config.toml
arch = "transformer"
noise_aug = 0.002
head_dim = 16
parallel_block = false
label_smoothing = 0.05
optimizer = "adamw"
beta2 = 0.95
warmup_steps = 390
Rows from block 6, named by matrix and row number. Rows with one number belong to one attention dimension. Each number is 128 + 32 x the weight over its row's rms, rounded and kept within 0 to 255. All counts start at 0. Numbers have three digits each. After the name is the row's rms in percent of the matrix's.
# q: attention query, key and value (stacked) (model.blocks.6.attn.qkv.weight, 960x320, the q third), inputs 108-161
# k: attention query, key and value (stacked) (model.blocks.6.attn.qkv.weight, 960x320, the k third), inputs 108-161
q.32 116:059120160125136063089133127087120126145095077099190098130104115164092101126127141115212124089168077159132160093091167091130129130127146135065165133144114122145124
k.32 107:112107096112115120134067178094151062106103140126129121106111108130076130095156149152135129049131152123125105149171148178106110160188107117114085092162120135144051
q.33 107:101099039125089160219172145093153104104150221154096153171100143091166110167106147149165094139086129170109095146164113161112134136074142143181088146099143199063104
k.33 102:185146093091111157153178138150120177115132147123161126156112122137164116147109126135120184168106126133129172120046095073145163093064129164117126205100158121105194
q.34 082:186097117149090144192156121126123151167133180166125139186122139070168155133139100138104085148154146136120141152122102192120122122131122147143122129110130124079138
k.34 098:135134117116096128141188108165123192138157121132151113169116148117174122143093105131131175172126117102139177093071104049127151083073162146127155202111157128092219
q.35 092:146149171086103134106125117084124130170112059125204109108110126154080140075165178175125136107165156090103186136125117149134084091152120185032164154167134096121125
k.35 087:118136140111103090101134117126159148094157126122115076074154096097145139137130129062145119119138151144125150161188155141113180119158184143183071131124118146170093
q.36 102:060121107107155099097124139078156106120096110105196070112083096130090091101081191138140130087101118130098146107124102100166116127137149152110122113131127168100133
k.36 089:106113185109144141112085167098136063119080164142128135076127069153149154197141135123128124141168128116138206143154160175109165174192126137151097092147143143156051
q.37 094:107132146084106109137130129086129122145079104120207088126076122142088122091129178171154136076141135129098160117140118143145101091126140196044146143157144133097133
k.37 091:121138158074102123085116151125170122130145134130113082098131082141141154146144121080145092136134160096126162157161154128096181127182150146140078119146133130141085
q.38 079:109158153096194137055123134123143102100126043095156084065136125119091135132121161127088164133094136072103144097126104106176090116150136105122169121151125118178136
k.38 094:105139190167166111101081111091156094152091127134100153080177071149117124208121190073144081147166100188128092145209150191135149176158119128166117044146090118173057
q.39 091:092101127135165071078111163114151119141108140104178069171109116149125064125081112108181087080119071140138139122061132089134128157150172142127159086118124132117157
k.39 121:088098130134107140147121162119120104073073146114177129120071115081134186102142112182089173114175143058135207081122112146091122169142152127146164142151161151096124
q.40 142:141113058120081163185152161109176130082123230165094157133106147141151144153098155169113109110098186132091076103197115134115131141105108137159088129168170161093090
k.40 099:162145169104123143117162110159129177137130094135141123134128104127174148169111090108133135212120099102127162113075107081159170111080179151129172177103148123121199
q.41 108:207129086166116153175120138174136146125176207152044172152166140104172143141141096116077113165112155131135093162137117156096145142126115095212091108099129131108134
k.41 116:153135128149136146133186083170086191144146107124136137170144165111171126127103099135102148189117108125135144095065091080139124100053142124125179168087134123103219
q.42 101:035086143120125101116152107054121110107092043111188105099111140121086119168097164129182156123157093134134155069112140089185134120103125145081152159148120139153097
k.42 105:144131067106135104187087166081166079074071153137144144104075091139096102125121197149163161091120131167122110130161137133146146159147107158116059121162151145132069
q.43 099:070140173133161096098120112135089139150113069105160116129150100161112126103145100101205150128167062159173156141092157111131148149116150151091123163100100131168139
k.43 096:103106081137130118143094149092121079121128165127121133125124155128080109077147156152124129035132154150130099145169155181106086132177074102122087089146106135137060
q.44 093:119139131170169112066115156178143119103177124115065150123147137151139090141134094086106138144096105123169094127091149055107167156133147040195143090122123126151135
k.44 105:123141161171157134125072139127108071134084135096094145130158131141108127110130142145118064107120118149121052147169108161133081185145093106115140045134092111155088
q.45 087:166122167174144104066108146195119129126147145117105143157145129163171138114147058083053141144122116119192101144073181091090175145169128073175146076120121102164136
k.45 097:126126198165144109123070128146103074151072134091075116132146144141150133125107093153119060116123112113104103120157098149128062184121130108134160064130110098150139
q.46 085:143155177133126153145157097159118152139156089156071171115162124080129163143149093126143090149168137116112116118125111127130122142124104078121121144132109062153143
k.46 081:102141082153152114123186099131169149158219085164150139156196194107057072148144159099153151137128120151135030113146161090127117061134111112112156139143118116111145
q.47 109:219155140145129163140112120199119150128165155148053164118168134112162166112161085118059132173125171106124113157152119166096134126141107101176109124108125096145136
k.47 114:118138166190160122083162069155097179189189107130080129169199182146138106129125096087119064162124112137131083129119130119118086097094120094136176109104088096132169
q.48 098:110107191129143163149083105174093118154133087115155171163167033126132124086154116164101138173152150110144125178118060114173179201151117129129127126075077087132113
k.48 091:079112125057065135113155165076182047159171162160158142148173122101105146170162097128131119125126117111156235117071164175138113116088110105187180159141132135101153
q.49 097:125080063161078116185217136107145194119173140154151158149101134105112107155108157159106138100154139165094119070094144092140105136120130110146119158153125155061097
k.49 111:159145075146133158191146138153110189096129159127079159137082178125136065121083185149114133117121145168139054125161099051107127126103112149106045111123124124073150
q.50 104:150178101069147143127133130128146110116155190124084112145120168144112131156134149132151119095093111150148122138139156166108064071094138172149167143137187128161154
k.50 100:162149139167195121129103078173078207129105091088086084133124144145145115102132147106122121145139151135116058139152099092091145144126143140092095088106065119146117
q.51 097:095075179151122076087084127124134093106045109103121093080099126156151120108112108090152157125126124098137127109162133095090175141124096076079100079167129139132161
k.51 093:133081126158115166111076182074169064109106142156172133062106104125112189141142057144148111123129121138124109093140141176176107159212115085094157159127160159173090
q.52 101:138095132125071170182164148148130138145162115146132175166094109127150094070137136185101134155170167111114143158081104108127134126156078118131112144122110113064144
k.52 109:130139091136141176151169163125148203100149178134126162192144150146114091138160152151097092085129172185178071128110091078147182163071104140122111109122101147107116
q.53 083:107105069153103144179180112098128198138196099172194158150166092077121132168132163139119117115155157176126134120066118109175117141121156142167130165097094134105070
k.53 105:126162106097111097184176139163129141097142164155097154159104153132145073134071175158123158127121114141122156144145139069093102077076136169143106111156177107074185
q.54 101:118090139125104059091095149108148101124044116100122105096107119142109125127106105064141147144137113089107134105155128096096186116120132096090106111151128147127155
k.54 102:138103132125086154133094176103169047122097139160186156090116084114113180137126094118147126150112099119116145111117122185206092134195120109124178174129210130159117
q.55 098:121059155123047120142167113138105120116147072098165144134148112098171104086170147133060124138205168053101138094124103083125178150144096096134101118137079093092070
k.55 105:147134080081059166182122163103168114134129124128146168146114144100130145109138177121094151137146132132158182143130080116141090105114129151125105156130185097103149
q.56 095:127175134125198099071063121111134110132076156127124078105163136147129167164115115054165101111082090134152115124168130138119142135096160152116141110142137137198135
k.56 104:107113184121124070093098091122111042146106087122143113088131088125135162116123106112150160147118082083092182139132177212124101104182148119144173135133146111168122
q.57 088:138154100146128175159170096139103169120215122140155155162174127095135139153145146184103108115138130156130122129109122167158095155148162150179169155085110099120085
k.57 090:142168115104121091138169085171083211132151110092076096162137172108155084121102164134112150127144137114125152148140120073043133098041147178166087100131108117084174
q.58 093:140147141121122196176146112173113133124177131140106187163108138126144118093152133204113142145127144121124129175097123172138085112146105138126160153101139097094140
k.58 095:139158117154173138124149140133118229115147124107096113162158177145155094143134153148115094104139157169152075124121097090098160154086124144133119099133072131120144
q.59 109:136141153157140078085096112126098101161075094095196096102162075130132172136116111078103080138154110124095120111164095111171166200148157109149120102129079134163101
k.59 097:091107132080060124119127133092155032175150146153149162113150098113108140150131109115135153136120099093138215127101158182152105114154106102157144166130145136110126
q.60 082:138166176101216170119061127161117112152115174126080151140141124164139151115129084152161157119061088161198122197150104165135094148121115147124127122106151126178182
k.60 095:080094161126174092078130121101124083134138122115144075141163116121109142126172082100136106128120122116124151121107181174137172135126144096147190117115054145153109
q.61 100:114099104147110161124184163127147165123146128175070128116061178135129082093129119112140163131128134136136130130098175102085117053126090090097071121166139148056161
k.61 097:161133116183189140133134129150104227072101117113120115128100156138134110096123135149124104104131167161120022122155097072125174148128144147086107110126119132150101
q.62 110:132136161095143072071059143106133066147045117105123084100125121150103134118114100038158109150127128094128148133175124108111177115129140125087096097144126123182131
k.62 101:110100149112098132105100132103164022161116117145189142105157066130103181144146093112153121141127103105128184123104149198194098134186113098126172166136170128172099
q.63 103:138155067095119115119162159086179141097147171145089097108108198130092123176117153113152132104087109144126123103137192145090089050100135145126151142159189147136152
k.63 095:178140141187201123139105099187075211094082093095107091120081139149149118082103145123133130144133138139102034136172092075107141137136161155078095092118119118151122
q.64 111:133198194159150150056114080118076094204101052137162087068175134159114164062115150050134045179207162060107103133117094107183143127165122106089137157127098097156109
k.64 115:126129128155219133119147145115130174125154162114117119093125125137177077137136181076135159042108130170163080153136154083126166166140112099182109091122071103144109
q.65 109:075139187164131125145149086099080101154108091096183140085160143111120112105194159098133110138173121104086095165127106146150140106141082127085163072087112104143084
k.65 095:137131096110199101161121165140169109054098186195135136157126083141136116126155126149139109079120135155155129158119166125133119138115179213164119134186145086185169
q.66 092:180094094112121145087094189147158140127155157168092091153077106145152127129067126157106171089041146126151162153125160117067113140155180089158079117121125126085162
k.66 095:134154137114012151116109101136125119182137083108121132128144157142087163122110102130096147202124122101071137089134097126117111111137097093034122146118133150090117
q.67 120:189109090078108135104110165155179136111170178160077129155105115139122111136108110169129182100047136158146122127131181087077124142123201131160096138159138111107142
k.67 100:128136165148047152104127115131118114174124080124149131143173170139089168128107095128105100212152135087077116079137102141138114109144101101058158135123140143096117
q.68 088:063146138145112117178165064110091123107108089068129164138162147114120124109154114129122117165179099122066122108158078175150115106089054135101154091112140158140084
k.68 097:149112058113192151169133158151121107072113199197133171167097095135133122105143108159128126075108144142156137124098134134122136145118169164149110157153155107153166
q.69 104:106141135168140136155164075076077114145098074102185142130133141113135160087137156082097077165208120085105135122122064166186141116115049135082146135100121141152117
k.69 100:141107073116196125158151165132150168075146171156117125122096109135178093102140148121138151065097130142150117152110147066131150133119141148167094160149121102149151
q.70 088:160089047085116132223167148104131139084134179091107187218105137136112120119139163157115179086104112164147149128156111186086128129090081188127130148105159138121165
k.70 101:175129079072054120138124133139123113082123115134145115141115143072142174092123078177126123161111122076085181105092084118112114112116182133060129224131167155126181
q.71 092:164106179126126124066095156166179154138127146180107109079130124142126111156157122114180132107111157141175093142108195060089145133163195119151137140168119068141128
k.71 123:085110216163136090095121099081122131187133087060134096094171132119117121156143146093157098153166116132121119141171143168147124118128114116179172062104108157131058
q.72 129:144134076093108123180128135155146145089174149120074151201123146099124130141107082195107171129079103150130139114175143152091092120080177136146090109131161161112108
k.72 102:146140123122046114124132130125124116136106111145141144160124161119098178113099085155115100186144127106070146069118098147125129101123130140058141155153176150095149
q.73 084:081132130185184125081117165127109123164097106148147040109057106145150165162068118121101119126124138099128151123068085122186127141177115081126096106120116146101158
k.73 089:092144143125102131127108111107155130144122116085116139077109099136131106137111176106127166075158117165179127157120140098140133146152055104135109095099064107129087
q.74 084:158064126090108155119108194148187129107137155167123123129076097128136078149142156183110192061046158130157156174109167104069107141163162132152122115147130105103161
k.74 092:110158165093037143120104112138135094161122081119121109145150129144082168112135109132102144211147119085083177119137112147126104093122135133073126131106151125108110
q.75 103:067155162197163122132164078126078131129094086081143100105166138131142160114131129072123056175211124083100127111120062152180143129121050108116152116112115161147116
k.75 095:124106085118220130151129134129111145095139176126110134113072101111169077126145157128141166037094124175191135164116142124121142154122138111193104121109104121153127
q.76 082:127182122112136100165070144160112147104130156102069153146192167135122114135112074137184119148118106175118083110207134200108126109099155126162149121095160165121105
k.76 083:139187141166205079065131122129110132133112130106095116091138130145128125169105148075164113107141127153143106116136156110064122183117173137192144060180127159125156
q.77 126:117167076092115104180139104136160124125152128105098175160117127119064130113163116168113149171152100164126128119128146132139107108073145181110111141159159168128099
k.77 113:146101143113075131129147145115129118125115112158147159157115165104116191094118059161125066164143130100097138080116116163163140082120132142090148192145187140126125
q.78 090:155101166116114146089115110116176141143126137164165114094123097122114132162129152112174104110133146146166093127075181044125143173163156152116147159177098044161147
k.78 104:078087185170171128141135128109139124148132123113130108130162132128147093142140158128138109145139127124153099164174128163180113110126109134186152089089113122148082
q.79 097:117108140146135112143118149125091135101097167116156141120149150117194126179107104100157148080108115148135128100158106177121153136138098084162168118066121132128153
k.79 093:122169100130163096108103101152133123105132128093113086102155067150136107176136193107138155112130120150168136176123155092076066170128149154161132085133084116150154
q.80 117:078123109090165071152104176134100109139178174118097178147097155086126127126194068098135122074143067168113119141104180166140155112106176140176119138101150139150123
k.80 094:120090110086148182131115127110121111168156160168090144125099128119105153057178102163078149086113119116203152126113154136123142130079127113102130137093154136120100
q.81 132:138141193110117115114052085179127075176081103104136087102138088146112130117136141078123102177137121102163187189146083103113140126152180109120115086078114125146126
k.81 094:100126079129077081121119118115133099145181079124164110119181137150065134147148098127143170151132126134145151114129171112149046048134125120078136178159147173136131
q.82 076:134095191095120144125090056157132150161146110127120135102131126145095138135148128109162066116144149110145171166108123107165091070109146119114183142162138105109135
k.82 095:127176090128148146096156143126130105141144179150087132142169153151065069120129109119141091096101165117099135087093128095072097098099130134142156123172159123116170
q.83 102:179129158167075162098161073109158132125111058143151095079147114144111135148058180128149075169128185070139141109137084080127079140152088123076176147185107107110152
k.83 104:105134134175115099127145110117149144136172057060166110117192139157139075140140164098207122116150155117112117126142084113130137163159120131142121142171096148120109
q.84 101:137151088094145094128130177140126119147165143111090175165104156093103147112211090120123139124170070170107126126148173170111180095078177175138105149100150138118117
k.84 082:129088121086184122166084109120115101158109182184120155153047086115134150064147128113105146126087094126137145123107162183117137125109125123132132127145165115123164
q.85 119:072111121160141084135151126123075117112130127105169100123146115101233119128144129067117103110137081135120120111079110138129147210140121087193101137129070145164139
k.85 104:124121043131071118122136137079139114119173047148169142111159146126068149127141119176130176130120141133122135107139167130143097097150115119054136170162168192122079